python train.py --dataset="small renderings of single solids in any pose" --horizontal_flip=false --weight_standardization=true --init="torch_default" --nesterov=true --weight_decay=0.07 --adamw_weight_decay_other_params=0.05
Rows from block 3, named by matrix and row number. Rows with one number belong to one channel. Each number is 128 + 24 x the weight over its row's rms, rounded and kept within 0 to 255. All counts start at 0. Numbers have three digits each. After the name is the row's rms in percent of the matrix's.
# convs0: first 3x3 conv (model.mid.0.convs.0.weight, 192x192x3x3, standardized in use), inputs 0-6, a 3x3 kernel for each
# convs1: second 3x3 conv (model.mid.0.convs.1.weight, 192x192x3x3, standardized in use, transposed), outputs 0-6, a 3x3 kernel for each
convs0.4 093:147145122118114141191163186112140148143150146108144136094162106101170172106129144122115118088137097094121114108149138150212177161165151159163127135157171139099131178143140128115130119114135
convs1.4 102:109117125078079115126131151097126149115158143052099095135170140144143152150115107142136132103116136086097156105119121130118101155126106084133141084151157117145121177127178115120135138112099
convs0.5 097:120128155116090112129103100115117122142134129145114111161142102182160109164178137144139135124144171132157175136147109148210146140188125162111137141105143128092103148144159073108123079116135
convs1.5 140:162127106164095094147117132129148128092164147092115117159116128148112118124095134119164110137107122152115125101130085091099085121131144095098110121156180136156131090105127123136117126155100
convs0.6 095:158142138180078107136099099168120093188161110154139088161176111128167142130155108085137144090126126135143111111137140098153117135131101102090086058073113103110108137124118136100106121125113
convs1.6 098:152152148177142118116125110129153117100148108114157103156151145156135154145116103170167120132142133134109144134087130125095135171144141160140153143137199130170149143139184127108128149136123
convs0.7 107:141104123145147148120122135138129152132119146132123099145108113144112110104142084132121113126105120152163116121158213092130174130137102137112133127077105116107112155100151107120154156084148
convs1.7 108:150122135140120115158109145155106091152151118078112115145128140146162173137144161122116118157140099126104077086109119117143129125138104080130082106128115109138106156115100157132097141127090
convs0.8 112:119143124166166149139078128125139147108129156173164161171173095114091088118111135108148129130102122097136114151122121077107129130080087162157120159152160149122177160134098163121106114122108
convs1.8 077:118100107122082107095091114161135170123138140117055118119138107144139135205136124141129095116109070131115085148118133156126148151140133199172124128077117140111097085101147106168147132150142
convs0.9 104:129168123134115116170141145126134173119124149122118110141156176133118151133129134154143172138152149149129147172134127104110104109157145095136162092107179136124155131110118119083101144115126
convs1.9 100:150140129156157160125120149137134158129130099125115138102152118082121112089126119139107114133162138136091103097104128127131128138146126125140102075119109120087092140126140095132163095131144
convs0.10 090:098123145104130141093111134095113157096124135129130147128088108147123100130102137115134122143128106143112101156134105122129119120117176105103174092081172126111185165141126154124124124136115
convs1.10 127:147121148127115162146124157131134156113107133112134128103115106089104161105163157139117160194122118144108090109121117131112111132144072143148132091128121077132128096145128121140137158133163
convs0.11 092:090097135113089123177151129098108131117110115133127128106117104138131135120124127070064096111121149112127172107122092139139132128114134095091094126146127096134133135116135126110136136112108
convs1.11 146:088121139098129106126147107109126120149145116141154132171103120147111104128136137180179167124130164134128152165169149152169147143155146185157143141076104144094150120123162138109129132130113
convs0.12 097:117151134105153170156123143134171165134158179136114169105111133109153150085100113169145090162138122124147092139154122126134104107177108160138138184152100141161123087163124087116167131133160
convs1.12 084:114090112128132126138140124101144113111083149170071094179143129176152121108134156113116125156157145132131122097107079146136102149120112133096022118120116096130090104122133113135149119174163
convs0.13 097:125119143098145147118120154103129125133109115132125121134179157147133106145114120151122127162129119116119123188136124104079140101087144169153125160079084161096086149125123129137145122144141
convs1.13 129:122124170146142151133146166149142138160158144193175130140146117134127154161117117167125132144162153121137114140162161127126102131091086152149110116089118095105114116129129178161105139132136
convs0.14 108:096120145126087115154087143133135133129136134115129100132115147125112119141098099076106186134109086175133139161129111177144163124104144115137177127123139160126138157128114125123048128134155
convs1.14 105:171148143151105108150125143133104130156157120132106107124152160135186197150154182156128142145123132145141105089089107078098090105112114113081041132161086081138116120126161143161119130167125
convs0.15 108:118154083135113134135151124149137096165121121108101121184101151123140138138104130168197158130103154144116162096115102120169120122095118128170121138183135102159120096164111122159093142157141
convs1.15 083:147139116152132121132127128139168143129128141126137076167168145138165143125120057163139141130156131066127140097108096084096129127138141149177149143143132109083065102094174072103121097127151
convs0.16 100:118119123126148125117107094116170135114122138157133122137112130122141138104141159170126127126134105132127112141114170170108153112163169157133177154166138105071105113135150153138094131109110
convs1.16 094:139113137124086094149133125130134088188151104124097092146147142135143184141133096170133138166138161116107138097116126104131089139154151100101081143106070097121026157148171159132152100103149
convs0.17 105:142155177109113152094132170172159139114128138121132129112146128148095184145084147132158108110167078141114124121174139091116123129107160109131142120148117126173066135109111139116128099113082
convs1.17 084:116103082140125115170165139134143132144095155116100098147197151102167088125113097158181179160127168145111144103111113104134160096119139148109123091102119121122075131146157148155124139159170
convs0.18 101:144096111138151127159097092160129140126121107112119109131136093115118105122132118126133161113119139128114120177171135139122125163163118111136122073108101109085093097111142121141106142108119
convs1.18 110:152136113155142151138138156192165132139135142143114165134120106143132086136131095133148121116126122146148139112094098099122106131136132142158169128127135155132142141133146111110156142112145
convs0.19 105:149137145150141129169126125153154173137145163152103090125147107147164119069136117136128174174144150133140139142148170126141127121136115085133209088147139112159128126107119138113171134087135
convs1.19 085:117111122108079130126118118137148149104141113097115160144176154144124128131131131158136134148112134152149102129112125129132108128138097126161151138140095127140141164155164123120157161129128
convs0.20 099:163108132110101160084107087097099136115112140141130138102137140132131089154146115137122134107093115109080100105166156143152150108087110128123120166119130139104161144129144134161129112136088
convs1.20 082:129150135156161152155155125134144119130187145130130161102086048129111097140127122151165151132090138117100107132123116106123135103131150126141120088093072107165106144160166148109111147117096
convs0.21 093:112112135116122087166120119144143134139113135133166109146126136126153147114168158138088110178124167165142160102083124133099096140079129134113115120124130112077140151157136111100107154119142
convs1.21 106:122166105163135108195169143137108136136105120121076140129115115135115118173147167098105129127175115158132094118113097118135149112128162126169162149095149123089102101094106112145138148123112
convs0.22 107:182119114145122115141128149105126110135101133155125159114186136130141112127118166118153171157145149145137149086121142138138174079119094109075122122087162109122141136184117120114097148161146
convs1.22 080:143128114114120142125161143136121116140152092114168116129113132129081132161116170175169132096097086096136152107117141107112127130138144182146195117107123114185139118107156123117181150131136
convs0.23 105:126145152128096130105139148173138141156133137133105153115144125126144102183111143132102139144119117108123115120149099139138101124131102107107103065089079143171128096149123127133133166160155
convs1.23 087:148093117128127178145128143139110114165120129105103123142131099152125106190154139169147161178158126123127131156142133152188124145135109229182176155070110151108135120113093077075100095128169
convs0.24 094:161104131164139098110117086115139122126133141161120155121107133114131167115124113113090128098093144093110179131131164165110167167095125085108172075109101102154131139112119113145097120140145
convs1.24 083:117123134114122111096133119085104103119110127130100099123109102128136109096131129148110156142148179138132136152163129134132136146137142025124162110093106102138184169109123138134136162156125
convs0.25 098:126082118129129078083108097164128118136130123116129117155091111152142098185137126132095077127079091137118127170107137178141148131095100105096132123122124143141135149153115163164129093136140
convs1.25 081:142120101103108088119113077092165078127158096101114078140132155134103093167139149165139151191133135152163140151147127134133099156154115093179156127172153129159142151104125148152156125085108
convs0.26 104:136144125093131141126106051159160136133111143131121124102136175108136144096152150122111133130115112125108129134147110146106133142139113101094130162109091150123136117148151106104093092097089
convs1.26 080:138102135116108152136136159148128092163104134152106065099128154113146144078114128126105113179160155114073108126135142127144152123113150126151075097148106097152097142157149152197197069087108
convs0.27 107:094092183111129140154141128109102145145130156068138136102081092150175140139064133129135120099116141143067110162100092105156126141125137124125098124119160079115095131101115131130134119124125
convs1.27 081:120110116121127122138134124150167198132105104121148124120103094144138151164124149138149129147100154142125150147142130182181161139170107089137211155144149159156157155127105110151110093106127
convs0.28 089:128112088116130113093144108115128155096125135093120137136139114128113107107112110099097094078108116095095108145128139145171138120185179075081113056090105087103116086123119101125099095140116
convs1.28 108:105123121085132131081132132121141121142111134100115124131136120112144106128124135097114110131109106130144129108123117127141141117155125125137156163127106174146161097131155101146148100116130
convs0.29 097:104145133095080086131139127131129122141121158134098089129140106106115084143134107133131114130141114127128105128172127130136115136164122124142103100100100104094119116118131135139149101103107
convs1.29 108:139127128143133142132130128153150137205185180128142120158110122111070107106086103138149114165156100167180112134138135117124121125140141141123175119135153118167181140127127119138134064091116
convs0.30 104:109088080112079098080113136129139130156126150117147143136115167114125130147138178130114122111123131094162155148117142116172135110100081170146128110120117110133137120095138172144146173137150
convs1.30 077:119133157132139164143129140139154133101101061105146117127135105116114154151181215141115102125120123109080091133137152148137130132137150137147142079131131120175143119123084122154163099122119
convs0.31 101:132135138129124133126079035138118110147142136107119105172136114131154130146131137128097089171153162106111130126144155186179186078075106097110102103123132086081136119139172174134155108090094
convs1.31 118:139130112092125114120126121130133106141141136173169121162142166106090096156112098152129114127112104096110117128174170117120157135107093114111099125144137123136101175152119140120107120140159
convs0.32 093:165166117125184101130153103130136149149122145125109147143110112097113118107117100128157156113100091109094111104130148141095114151160135137146091123130112152159093144152136147129134143159114
convs1.32 083:116125107123114152106121135094128116109130089135102093156143108132144132152124111161146124124157152146134122104135123117174130135155146095155153141145142144110113105126098149142055099097069
convs0.33 079:166139139175153137158139144147145147147166146112127100146118128120126124138110121141133132140144161117141156124129107146126132150120124127114128173134166225168158128117118141112117165143131
convs1.33 126:095096125085083086130114136144157158135096119151126112133174118179221184156160118095110133110138113116110120131114139161149146165157160109098076097072074094088101160129091166125119131129122
convs0.34 103:115150135121107106098099158077116126100149142115112126068090151138097141160100146079118140137091142105118136080131183087153181113167147144140108168165095154129077154095135152167195106136102
convs1.34 086:141119140125139145134127141171127079138102118095153169121158107069139120099105176141149110089119097103131112124125129097137146111148144137159155131058129125149155159141098128142136130133128
convs0.35 097:132168153109152093109123084124094118094131125114131141127146116134123104140137121149111144139122126135122124068111088096130085134184152090085083138104048107117088117114098130122086132135140
convs1.35 085:164132111140109096116141127134135089161112090127159120153115128165172145190123159133102107116118132102136146135101124156139105145170123121162155134129140130117134129134141134166129137141116
convs0.36 108:134134091149156118139140100166129088122132155113144100111134125150137115146087107143118083148124150156125137125097134097101116101124180167143118139113143111098068138136150089126114126125053
convs1.36 080:132103106133135120129118143120106159130149106146147110150133147166115142127102123164124109144142143100064100140137144139145134138147125106156094145198144141131134192127116172142138168113093
convs0.37 104:146122069121128130127089118123121128128155162159123127141135101152121127131167123120102109150112108070098065105149104082093142160115126132113092137126106113075125121142067154158098189157147
convs1.37 098:143135135122138128147137119100188116094173113137169118146123156137134100196140158144127183145163165152146176146156138153147167164172161090148194124179146100243114129177135173119150164110124
convs0.38 070:158151108146102086148129112151157148134124152138112129149164151152139145153144149121131132115124139119115139157169131125132160104101120127138134126117117176151115121134126127187141154156143
convs1.38 121:103109105105128141128096105150124100123096085121119126108105111120104120134079094142093102124082123134154136121139138128126128142110130134181168153159128103074107148156095155077107148129102
convs0.39 101:120161105116128096109157098109135126114119107125126132141149109131162129118140117136176103130177107116156133153135085132140140110101086148077127135081095151096154168092113141108145129116143
convs1.39 100:126127121141143134137148144175111138132101082141109106112160106113152125130128135126110109131071082110099083160106138155108133151130139139157152125188140121171104143108106128115149112081136
convs0.40 098:111106077133129116160136147086110129113134103119127131158187168155095071155135099125172185128141133115159138140108097182178143142120155118099142113139099134144108162141100128180150103146135
convs1.40 069:122121111116118120113117138138136157116124164106145142125120107146118098134104135123116118138124105114092099131138175085101106121124104196131097112143163157200180156100107116087090138147133
convs0.41 108:120126106107131146121128144097137125152150147134125120124141108160148168129127132108126119123113106094141124166124106163165183104142187107074110116127121110119111143129129095138148089114191
convs1.41 115:117136159102135135121139165130138161163130113087152129054073059075097106114113119136116145144113100112076079140131135170117091126119117168119152124127151181160133117133107086148109102121140
convs0.42 089:087100113125161130127123109151119117135127133140131141119125114139105143161134135109122099147155147131105093139094161161138188138118140111111093109118115140110112140132166168183169138143116
convs1.42 126:121114127107130116144132117102109107153150112148159165150121120106108095076115132134155142129130138134129130131120108145157130146148126120149144161139118140126179139125151116143128083115118
convs0.43 107:141107137123102175121072133113115114130142151111126118116127140133128126126143073149145137129106108151116133118142102122122129170133132125157142109151151123112171164153096143115113130072122
convs1.43 088:137145146137135120131095130111123172116127151120137108145115107142144122097135168154117115126072075111101075112091097093091104120101087119113118123128129140100113147165117148108143181112114
convs0.44 103:118109108107133125123122147110113112105148110114113121150107133121149129132139149125156114131100094155137148131114116140142108107093112095091095106113114172108105117099141109154130105132121
convs1.44 076:133111117091106140134123126139140124106119067124144095118116136167108087115157155134084090136103122136085114141135159166151137142124140176171106184151153134150158133120147146155108154099134
convs0.45 117:127109125168100167112176155106104149110155112119143156149170148092107152133196141122100112118106093089140116178168130134151187186098114076128146145164123133152147069126111116142119118142133
convs1.45 087:127128115118141133149135136112109088142096170136098112166134110125126110075120139143082133154125138185148102123171119132127148123101126128117084148159100135127155082123130111123102110158133
convs0.46 099:122115121205164158153146131155134103137124139136114111153139113158108138149115165130110131137103124138134135123103128159130119133120124150183100102155172108127140163138140112156167105112140
convs1.46 070:141131121101089113117102129130150106153155088125141133152123121163160142130112079110103090148149080117102115138141114148164103144143155125115157214131189098162157114143115096108120069086056
convs0.47 108:107144104117097138155137157118127066113130064095128104099131117159118121131161084123111114111102130149133078119144113125101123113118127108097082097094099141108134110163153112117179132090158
convs1.47 070:107123118117136136135135126174138111176154087123141118162117125134137098098129146173100105143096176166124113150155110134172165124135167085184142143134142157112122152112098125144101091142141
convs0.48 096:083142141102151151139150113121104106105128128129137161163153139116080095146118154137133142152104114141128132140124124123125146086102104158177171131129142122085124073113128104124080127147100
convs1.48 087:100118146094115138101122129088145144123135107096144126179138106129134127115104079140124143137167145108124119152132120134152124110149151177123135175161175160146132115116103097136145146140160
convs0.49 085:155128116127125131116147152109115126134121127120106132145123099133114121123149109173150127153129078163124108140185218143163163136121129163159120165130126160162162116121165114145150114129142
convs1.49 096:118124106130137125150130099149153139158143065164118110119137155112118142140110119124132104158137093073069101140128114130128133092112105175184137142122112161135140120085191121099172140126147
convs0.50 095:134139126135172141113098131155135125133128090140147123123118123165158149117143111135139142144147123152145129140183140136135139132158094113139153113123138159107128128138129113124116120105131
convs1.50 095:113107111117115117129135137155152149143166143111107135112069115153113148160149136135117088107107126146146120135129118131154131135140134108167142100184127139170074119137130128099101138104093